config = dict(
    model='image classifier',
    translate=0.06,
    color_jitter=0.2,
    hidden_act='reglu',
    loss='cross_entropy',
    eps=1e-06,
)
Rows from block 6 of a small image classifier, named by matrix and row number. Rows with one number belong to one neuron. Each number is 500 + 50 x the weight over its row's rms, rounded and kept within 0 to 999. All counts start at 0. Numbers have three digits each.
After each neuron's rows are labels from the 100 images, of 14976, where the neuron reaches its largest size: "strongest on" is what is common among them; "place" is the part of the image that holds the peak. Only what is clearly more common there than usual is listed. The data: flat shapes of many kinds, plain or patterned, on busy backdrops. In brackets: how many of the 100, against the usual share in percent.
# gate: MLP gate (model.blocks.6.mlp.gate.weight, 416x160), inputs 54-107
# fc1: MLP up (model.blocks.6.mlp.fc1.weight, 416x160), inputs 54-107
# fc2: MLP down (model.blocks.6.mlp.fc2.weight, 160x416, transposed), outputs 54-107

gate.39:551489565543495483455501567519495482461523629535518447527460520560405491538451495479410587553480472436564410464452532514470470551481518501419545448373565505537537
fc1.39:530453493519546382481432434536540580457490481526502483500491468537483568427461480539515467513430533484528475624450452541548561430515545505441554461574492595544449
fc2.39:547555496445477517486488567550513450487526455414445463457425578539448573486514506495511460536546515447454484471538463398419415568482513531436496537572558453578564
strongest on: pentagon (63 vs 13.9); largest shape: pentagon (59 vs 7.8)
place: bottom left (42 vs 14.1); middle left (29 vs 9.4)

gate.67:503403467526547514523452444549472423442527528385566492482487500440578587523532459504530508495538484579490425469482472513438514494464544579483499472544486527517586
fc1.67:456480476490539532642477491501460514560449528501557537558456484469500540432506507502596547573537515501531507578462463485481479549484559424564482535459499558453499
fc2.67:569510494484401444487425411540473562534489462533536539465493529381505478406528517527555616441485446545456433610450527554555448500460487460515559409458526472412548
strongest on: circle (73 vs 13.8); largest shape: circle (64 vs 8)
place: bottom right (40 vs 14.1)

gate.295:482518538437451596453419479563546525515567598563545517535452471567542530533557508547576527481542549559502496506538458467517517472579500509528507491470489516515489
fc1.295:571460485548445550643477504502491496536486473531637538488507527544480460429420446556510568476494533546505516436481476522537543509400499555493481495370543572561533
fc2.295:437484521564512483526467490476586544442495477459536524571538488437539464425452544436542500429462548518419523422495520554487519525479509543514470488519460469564546
strongest on: cross (56 vs 14); largest shape: cross (42 vs 5.5)
place: bottom left (33 vs 14.1)

gate.144:492597443479499481536485459552497529535514621471460448536528492383519494490521455504492497521505471489515506449458479536564494510494473595547498452479580558470442
fc1.144:460478473537491504566480507529553432519446396525559554502423496376438431514426502537496590446554456447420549447501504447629462447497546452438492428532491554509478
fc2.144:511513480504517544520530567562524549443478388485487566462459521429529475511547512592481475560541489443506527496557582482471546470446553505417501484464552404465510
strongest on: rhombus (34 vs 13.6)
place: top right (38 vs 14.1)

gate.363:528571494511577459519544548485540432456492541453497449454527616577593577440428528571547514462503580415507458499490456483502449538446465551500551562473516436469574
fc1.363:605482507446412514531511498472517434576441516471441415418641459498489532459578504454476494503436414533557603549433515495489473506502527419520442462614568523486390
fc2.363:397441544497392497493436534566515562545482484554454505416518431518588470474557449538437411505514526503422470494516569517492514515575490384482492505457555453559519
strongest on: star (48 vs 13.8); largest shape: star (38 vs 3.9)
place: bottom right (52 vs 14.1)

gate.225:504506517526625566384522521459522460514466486413547435360445482474547556530484526587505405455432535492440474579445468438465491551488471520553435503469586520488579
fc1.225:478485432465589483498585441501473540435454524524496418467583456554464481471519467479548534532530481523539498550526522509462595537415443534421524534602429448512429
fc2.225:459439431528529551488531433554553464569484548549524563429470580514512584466517477531483517475320579418420490470498508505576464476520399536455559516538521482501556
strongest on: star (34 vs 13.8)
place: top centre (28 vs 9.4)

gate.235:544583476525445570457485541447535539455398518449427452522486445535442546598524468586521517520481553443560534457559517550501466507581512507574459489418587612509476
fc1.235:519482434557482609530473549485449499617482491449447513308514354500472490542489571452499494482461438550445473560444542503512548424487466426504580548551454414571548
fc2.235:548557533466431432489483510444554600527484487548508629454468567530407447435592529519483450507506407464448438462533588573579505401589421552392476455538405474615545
strongest on: pentagon (57 vs 13.9); largest shape: pentagon (47 vs 7.8); hexagon (34 vs 13.6)
place: top right (58 vs 14.1)

gate.396:482549458438472494539514433454549533440583496505507347488523497555452480520560487548568506623413549515521422481458461469504571457493483507456531459470537545479592
fc1.396:499428450480541471448489584484575541513555449462530511545404557489506467641501555560523397517605528512508539434473488471558556491508483401443442461433531529568577
fc2.396:491447512536580481530454556544501334429415499504541478510421510442531528458492510410508517601465471497516516541488460375541498471424458538481641590525461478545552
strongest on: ring (86 vs 14.1); largest shape: ring (64 vs 6.3)
place: bottom left (34 vs 14.1); bottom centre (28 vs 9.4)

gate.215:561466554471445462550466471566476518502494424504552632492518615453468529462446507446560544457520553510474540581499518510493436527507546507495494543511530553507454
fc1.215:468509534468641502452579507580469449518580525438492466531524527576484470480557510525422481501472547467491560574502546556434502518411475558418553451482471413478592
fc2.215:557504510540476410537609479528482490603538544569500490552486500474462544450471510547542510494543548504457455405471495438504433386462424514557469554511516425526476
strongest on: ellipse (37 vs 13.2); largest shape: ellipse (26 vs 4)
place: bottom right (34 vs 14.1); bottom centre (32 vs 9.4)

gate.280:468487469454515603403536589518475409567489434530533528545508479469551437557490569526450508410500600423440488527513463462604541494500456550506499518439524538478627
fc1.280:442492497442604571462520410548446498467553524518494568531441443564525547407563555475487594442607522469474542510523430575526483519515543459524515451506560479565526
fc2.280:468550496497516537457504466514457460578540539527519419581524466558453425595548492386462544502496471449511496537574476427517502517607522428514381415511520558421443
strongest on: circle (74 vs 13.8); largest shape: circle (72 vs 8)
place: bottom left (32 vs 14.1)

gate.160:507515505522415502477418452406434573517423498545576620536568449558492482553518455475542474572479516574538482560496442551436534468495459432537427443435526506465615
fc1.160:474524442508492480438491502504596566461398575475566470477533455514511581567437553519566552523482461456504537418565568519497519589510417563455465530503522566499467
fc2.160:387580399573550464514538485512443377445540440488508498469463564503555486464428551531384455475473478476447550574547508508504595477548422595510439552525491541479452
strongest on: frame (39 vs 13.8)
place: top right (38 vs 14.1)

gate.143:500519503501474580532496404519567493493504491550443551462587453523484485582524432429547462509516575584550534498525433457634537469392490504501437470520521502582463
fc1.143:593606549522555524536399539494552475429482462456483515495464457550502486545542598556466385443549529590435502500533460564444519526495522487507516483616479455456493
fc2.143:425456501535525469610519452514489467504545399567421525422518429500514504492464582516481538450510547473544527451495516517486401476441486451491536499366572541449515
strongest on: square (35 vs 14.2); triangle (34 vs 14)
place: bottom right (42 vs 14.1)

gate.196:476472468412434483503416480558556501482550551420530585394500434418493500505491480519540567520489466527491499554543426483484479496490563521470507491414471445520504
fc1.196:476492576487460531593458644561429523326543418506475539528553517511483527479470491508521522517480514449605632482502569487486433471527434393463554528468481523463551
fc2.196:489618575568480437430475569499570556579435533546472531491460570519533514460471565499526495517438557597466491599470433588538583475539524534398533490519434426511519
strongest on: cross (46 vs 14); star (34 vs 13.8); largest shape: cross (27 vs 5.5)
place: bottom left (47 vs 14.1)

gate.409:522497411509565376486476593566569478539487542545573495503520576512480530500476483466422509413471506481539455395476500607542561488554524437471551468459513514531520
fc1.409:462473499523491613551520496495474512506538499505528514589467508502504548474482531536458437493512641425474538462572551568480538510436541542382443462464497469437521
fc2.409:478545573477490452516497496538459474539489528492443557535496481455472555421465469494442445458433558569508607605429568391474433435561508432460477424596452394483479
strongest on: count: one (46 vs 20.4); ring (39 vs 14.1); largest shape: ring (37 vs 6.3); largest shape: circle (28 vs 8)
place: bottom centre (37 vs 9.4)

gate.259:569566469544524447537464517555509467541533536467433499490509544498391473497539500569473584450551543428449514485512362534499487544471538465477455535464580528485504
fc1.259:552475463480513444458391447492614563495496389536506485499520532526514476489514507535468422643560519624466498478476572480538509496373515549479519516454536542537495
fc2.259:552441566535416468476462456471507493387492411538544445589448453494552524507466513507529428514518441456479448483494364498463510547425480530441514501486458438485441
strongest on: cross (33 vs 14)
place: bottom right (46 vs 14.1); bottom centre (28 vs 9.4)

gate.263:568444505526531391620556500583537529507519438577457472475547513498416450497420488579498471601531444460508522556435550422553434461531497423511579459610529537548585
fc1.263:498533497467477494506553465503585500517609492418534528465411566479416472518491567475548411490529546460499517399448529425496514558491508486506489564549557496449478
fc2.263:546518449461524564464530505496560544665577538640491509397517527462487396491539615411471535484478512534512532480505376530455491560451500500544509475517493535524515
strongest on: triangle (50 vs 14); largest shape: triangle (36 vs 5.3)
place: bottom left (40 vs 14.1)

gate.244:450417511558577420575529488476546553498601548493530472490519463480465523499467437545568533548504563468424506419513536595503466433363542550528503575514498558486449
fc1.244:467533512382429501516545559513512568586500526443552512454460488481582466531479406512488561445526547510541512446512446519488511587482546570573418448450573542437501
fc2.244:513515444476614478562503520586444494485464537470538475502509497543571537539583527516483453468515550438539587510511471544518455481411387581549457570472347410451560
strongest on: count: one (45 vs 20.4); semicircle (33 vs 14.1); largest shape: semicircle (26 vs 4.2)
place: bottom right (33 vs 14.1)

gate.285:469387532549530529511484515496524504495448529500489386480497442455517457459586559487483571586511536539483430495480418486522568529502448510444473397469481495610557
fc1.285:452490570559478449550526484475537502508486434452503504567603515514445521463527490505404493422447540361565566492453521536484467542443484526467571507490534509472462
fc2.285:466464486437480418589532464498533548431566522491519522503461515488488467509514469553507474464506505433470570485424511454573551590501453388494543467525490441481504
strongest on: tee (32 vs 14.2)
place: bottom left (32 vs 14.1)

gate.129:471596537485460468540599548568476473435460495504502504458520528544495481579550549390537468469501548436496591468585471527471435505452559479586568517481537508532500
fc1.129:516594460423588506458533476529536510517584457487488532541460558540463584605510553447477528520595564567565430423444410547437509419579406487420460420549527481453521
fc2.129:469502515472480496431415530420457518613527495464472443483543504472518566607525560463494487498522409559526569512542468524477480522515472460437531542528600496463468
strongest on: crescent (41 vs 13.8); ring (38 vs 14.1); largest shape: ring (33 vs 6.3); largest shape: crescent (29 vs 2.8)
place: top centre (25 vs 9.4)

gate.405:571453538475434439462498489518535480495506542469541554508493441358507542502528536469478540484522499478548465455442541461518455431485579522542443416531599531466518
fc1.405:483586570477459481488549513512548513454456514513562515628444525477540537499522609478519522483422512480462546464519470475482453395537454479480564515509515484530458
fc2.405:466484486542428447529535602554474425518470524492478462367547465521473537526468420449464539531576511467518527486449513438468492496598500497569508525424486433411513
strongest on: ellipse (33 vs 13.2); drop (33 vs 14)
place: bottom right (37 vs 14.1)

gate.276:482483545459384533559468468537442451447541466516495607550541510484512428496522498545539639499534472494536486538607535455556371452491528450508489507562511520548477
fc1.276:444593487565501570561568489532492548488406580425516520481386492458559480565501454527512463453501482545517374573634463489505495597511466512622643545504526479525471
fc2.276:571537470515515519522517521550468538509488533445495475500475444540537515446560553443456488501488611474576464463437565512560464461499496544589404525504478526600537
strongest on: circle (71 vs 13.8); largest shape: circle (71 vs 8); count: one (47 vs 20.4)
place: top centre (32 vs 9.4)

gate.415:492486521513496568544507483526524490426414523502456511440529534512584493513541511519484528484536510484493567526486567434498526486459478539470491522565399451626449
fc1.415:394506508486427490542590563505487427445519461456476500513558463449486440554473522474490531510478463503430529542491558554415544461535543476421481535492448525540533
fc2.415:492517538383476517438530510484443400574519582544527422521406599497479471597451478481530561543530524539472468561506481577473473442480506475512497523460486474587474
strongest on: frame (33 vs 13.8)
place: top right (48 vs 14.1)

gate.338:517535527516400572443537531586518454443488510637424412449507481474438476420520499505438482491484511477499481455557538470441577552409542482508452453380539484507454
fc1.338:519414494504507404573454488462539510592662447497582479413501538487534554481466384558555481554440471518482564452510481500444544431513556537465431444480439498476466
fc2.338:477568383383499453539525548557560523533448475524547533482479509535450533437513513414470474539450455520503502489463520546511469539434547545516467421588503437484475
strongest on: ring (58 vs 14.1); largest shape: ring (51 vs 6.3); count: two (42 vs 20.5)
place: bottom left (45 vs 14.1); middle left (33 vs 9.4)

gate.162:479599412581461518471457467538565578497473375441542574521540522489539509588513444585513512572476586552525501472465509551564478477454488524492372560493460530514565
fc1.162:373436563498511570509489490574445513543419481590474513459576488500461450441479576508405550497450454517563554616535523463551460463515468508466455445546492424502540
fc2.162:587552549453472482452475471435592588577454428451443492602417525543514462627494473495517538484423544583473517520504521476380504530514497468494463550552604389491571
strongest on: square (44 vs 14.2); largest shape: square (31 vs 7.1); its colour: orange (28 vs 8.6)
place: bottom left (59 vs 14.1)

gate.29:515474508529435506418363482537522543506492597491465494409437506472437492587498570487460431483473492453513542463419512478431542510490496539543469426471499521563530
fc1.29:469629522523466476530441513406529521541475528436501483519470451501541463462456548476509441486540483542546480506508485475501514505628450488574531377475477632401596
fc2.29:554598539554498400518566474529451418498521460522468606499495496532490473465459519575460479441556546381487507482592479488445565607472458483521454519480526435578485
strongest on: square (47 vs 14.2); largest shape: square (25 vs 7.1)
place: top right (37 vs 14.1)

gate.256:567516499516540465510493525538459496500583514475522559555468557457485588460480585443461435473527559461418556541448497577563488463424559508430528481536589542566485
fc1.256:409533510459565550539458499474452554532459477526547466507612530454499551547399499490478486444445450475560485586454425502557378489451511562432441552540538541490466
fc2.256:565397510480518484440520593465411499536515514489551505500426484600494632437495486550466518573475467536532565371413553494460520589464571482502496510528524487570504
strongest on: pentagon (35 vs 13.9); square (35 vs 14.2); largest shape: pentagon (32 vs 7.8); largest shape: square (27 vs 7.1)
place: bottom right (33 vs 14.1)

gate.36:503530347515498521585483529431477468515412498436554482587469563472473447580478488498446585538470485412456539544521590592485418492429460542541507543558517437560508
fc1.36:447559544415577561456543473440467521503447472421457459517498508530530485500487519454567563482541473448506471573436428526499460516502549470488473520531497532511446
fc2.36:490464504469442473588518560577513544565361504603555464492469460573511469560535571493464536571488514511509511483558489505455467441525569456571435571479539512494483
strongest on: square (45 vs 14.2); largest shape: square (37 vs 7.1)
place: bottom left (35 vs 14.1)

gate.403:473567462545436535541498557494496510444530570482595576550514514471549577570472488516525486517424544435531452510492505385492504492480469543445416563456473540395412
fc1.403:516540386486536526522521514437482681541539567435341515532482497506546545602492518472378548485484508446523574440475513454605538492452468477543441595433501478575500
fc2.403:416434528526515456431411561490578577604565551454528526540498436523469571479450440531591512465553449500456443465525504547492583514574478490480480595521357481483432
strongest on: star (47 vs 13.8); largest shape: star (29 vs 3.9)
place: middle right (26 vs 9.4)

gate.384:523473477491517450499393488515497567535530525486520483538514432470451370464530508485663596512411484388473533592501605511476453473518536457485450466481466530492537
fc1.384:529493413514486514450509558522527526449470583479561428442508535502492396472536457599473627522474477509487507484541494565474595434555454535472479453457580539378480
fc2.384:542551425532592515506470449411433590489531470492488551489522505425489487470516461515587408541500417534477488529504421521470479577524463508560475524509499449470493
strongest on: triangle (47 vs 14); largest shape: triangle (29 vs 5.3)
place: bottom right (32 vs 14.1)

gate.352:421476558565495545518556473457453527489510483426497516478535489558621587505446488573543547480605489485507414522434465483426459437433567543484523581445505470466457
fc1.352:447586380580519468487564515508441447499493495514485574541403542431480454529427474500450424475559512535431435543497450515566444423523508436426594414493466458422487
fc2.352:462474533565548471490585626550540395528477480446595573492473472586500600512406470516525512432419559526571486562450475542534529461581507543436473542485409533565606
strongest on: square (53 vs 14.2); largest shape: square (44 vs 7.1)
place: top right (34 vs 14.1); middle right (28 vs 9.4)

gate.334:505519602445581513548501468436568458474491470486460449482579526429575538456576556489489463405473485625438523459555546566564502494448460514577493438501492490536524
fc1.334:556506496579428462462529480498547575495393425469540569418560547474511521460468479494488509518564499512415447478528478600645482411497488447561477547538554499579592
fc2.334:479559541465477559512424505406465567508508405477557412527471512526530409487554575478563516575524503511511476440450490530507519555539478562541445519449492552546509
strongest on: ring (37 vs 14.1)
place: bottom centre (30 vs 9.4)

gate.113:482468437469524541595527540504485516539498536505421517465542544443499488520447500456503510469470466515519462473504520422541525475397594547532448551491492354536483
fc1.113:566508495508460509575562455460483506443487526391506569501548502639544539534491538515531485501541476483493492449532409427424504538519552386456441512466564548492433
fc2.113:460481551556541503584445541507468566481486482525484558490572438529548460409486497589485531483457529419341436470539544402456472552456506466461475462514550533465416
strongest on: hexagon (35 vs 13.6); largest shape: hexagon (29 vs 8)
place: bottom left (56 vs 14.1)

gate.302:541417556517454459445539463526453515499486433517568470454551588485527474502558468439509565492393558508429477555577482514492508438465553640458418495475473566382524
fc1.302:454460579504431484537529510542458439483422423488515582540604476513556417431578509392581454467441454406461397477471507423554444497588567609587513503552542576523539
fc2.302:539536488540440455512445525500468553541539411453466547462535447595500439514471481544510473530532443483462424521534618444407507475534581575389423484397456556641501
strongest on: crescent (32 vs 13.8); ring (32 vs 14.1); largest shape: ring (27 vs 6.3)
place: bottom centre (28 vs 9.4)

gate.207:461473478455510550513532445461474414483477485472562505475516491518423543441563529559573469434494458468520488469500492597513492503563600473554517448507573521463492
fc1.207:484461469553483443573463495546491562514441527514436464517508459521526520544511508469471514501529623590514509466410464473521510479495509493457590401439540524437547
fc2.207:450522536438462554473550501469479480498531505488496486539535441454386504545491414454418554499501517501558504466574523461438605440480527563451486488491512492443504
strongest on: circle (37 vs 13.8); largest shape: circle (35 vs 8)
place: bottom right (34 vs 14.1); middle right (28 vs 9.4)

gate.32:409468519532443584468506468522450516479460487530549512499499471443503534491601412596487479514491614442585439496464494485502564489407592463491522501408487553587488
fc1.32:497473539500522460528495584508467454517471579495512516500432462431583454460569442525544545472454505450441573509607550523511469540469562512481487434359483529535528
fc2.32:601474443412558520424519466489473621513521486492513541589549413497580494546520409604588505528390467504438523548451496518502535437477472500508611377404522455518504
strongest on: pentagon (74 vs 13.9); largest shape: pentagon (67 vs 7.8)
place: top left (32 vs 14.1)

gate.203:621574515488464587542510616468407402508481490417515563433456441441477579500534477405482494518513439539463580486563461520441445559573556500504542470538475446579480
fc1.203:435515439526448491410435518494458556513491556511572586436462501531494455472473521489491552450564567454474547494504583555461443494458497365562476516446485566535484
fc2.203:427591561529578498482544512438470489445545583476586409515579600571453566418451467558452528480395524468408477498523523556570539494536426491556512591403457485547503
strongest on: largest shape: hexagon (25 vs 8)
place: top right (32 vs 14.1)

gate.231:499478533532403615541499527424511492501465479514522453509491509497474452605408487581562502499524440474433526552484507547363570498484499444456559479405423514485603
fc1.231:550552519491535529402537514413492438488449472508533572473605513394384559500537495549499448543521371561484502583473464579528463505523533509435465525507460435552430
fc2.231:360520580414508481550525497520488529414525554508495486384413531471519437555527496510512417573544631447445475537404525487565511438523507464552518473489478514520421
strongest on: square (52 vs 14.2); largest shape: square (40 vs 7.1)
place: bottom left (33 vs 14.1); middle left (26 vs 9.4)

gate.353:540530522486525490504463455613461532503555473488422463375496517519557532462565469583433569531533510577509468615489480491431573451516502506383491511511567491588453
fc1.353:477452513453476460511484549386471504572450486566548508535488415450520555512570386437490366556518520442633487494467439522604447543526535390529472457522500533520532
fc2.353:490590506426542597471507471494527538626546455484485510530496502437504542466505392537451526508535542458477419531454515448511534473499493433437559548520468506398361
strongest on: bar (42 vs 13.9)
place: top left (35 vs 14.1)

gate.48:548448527453503468387519434523509457569479551554565542481482451416413567527497485525567417513576531510490481519471444503513467515534443490438508546489431493438574
fc1.48:387507531482484483527453485479508507519565581501478540578503596519435482613515569497480516528462558426470536472508577490539524479559518545434501472528487499527459
fc2.48:477464408524500524565543552446567567415442579475490593523500499445477574474472529453492501465444540618495519467451427531552512483561473454458509510518505483536475
strongest on: circle (32 vs 13.8)
place: top left (49 vs 14.1); top centre (42 vs 9.4)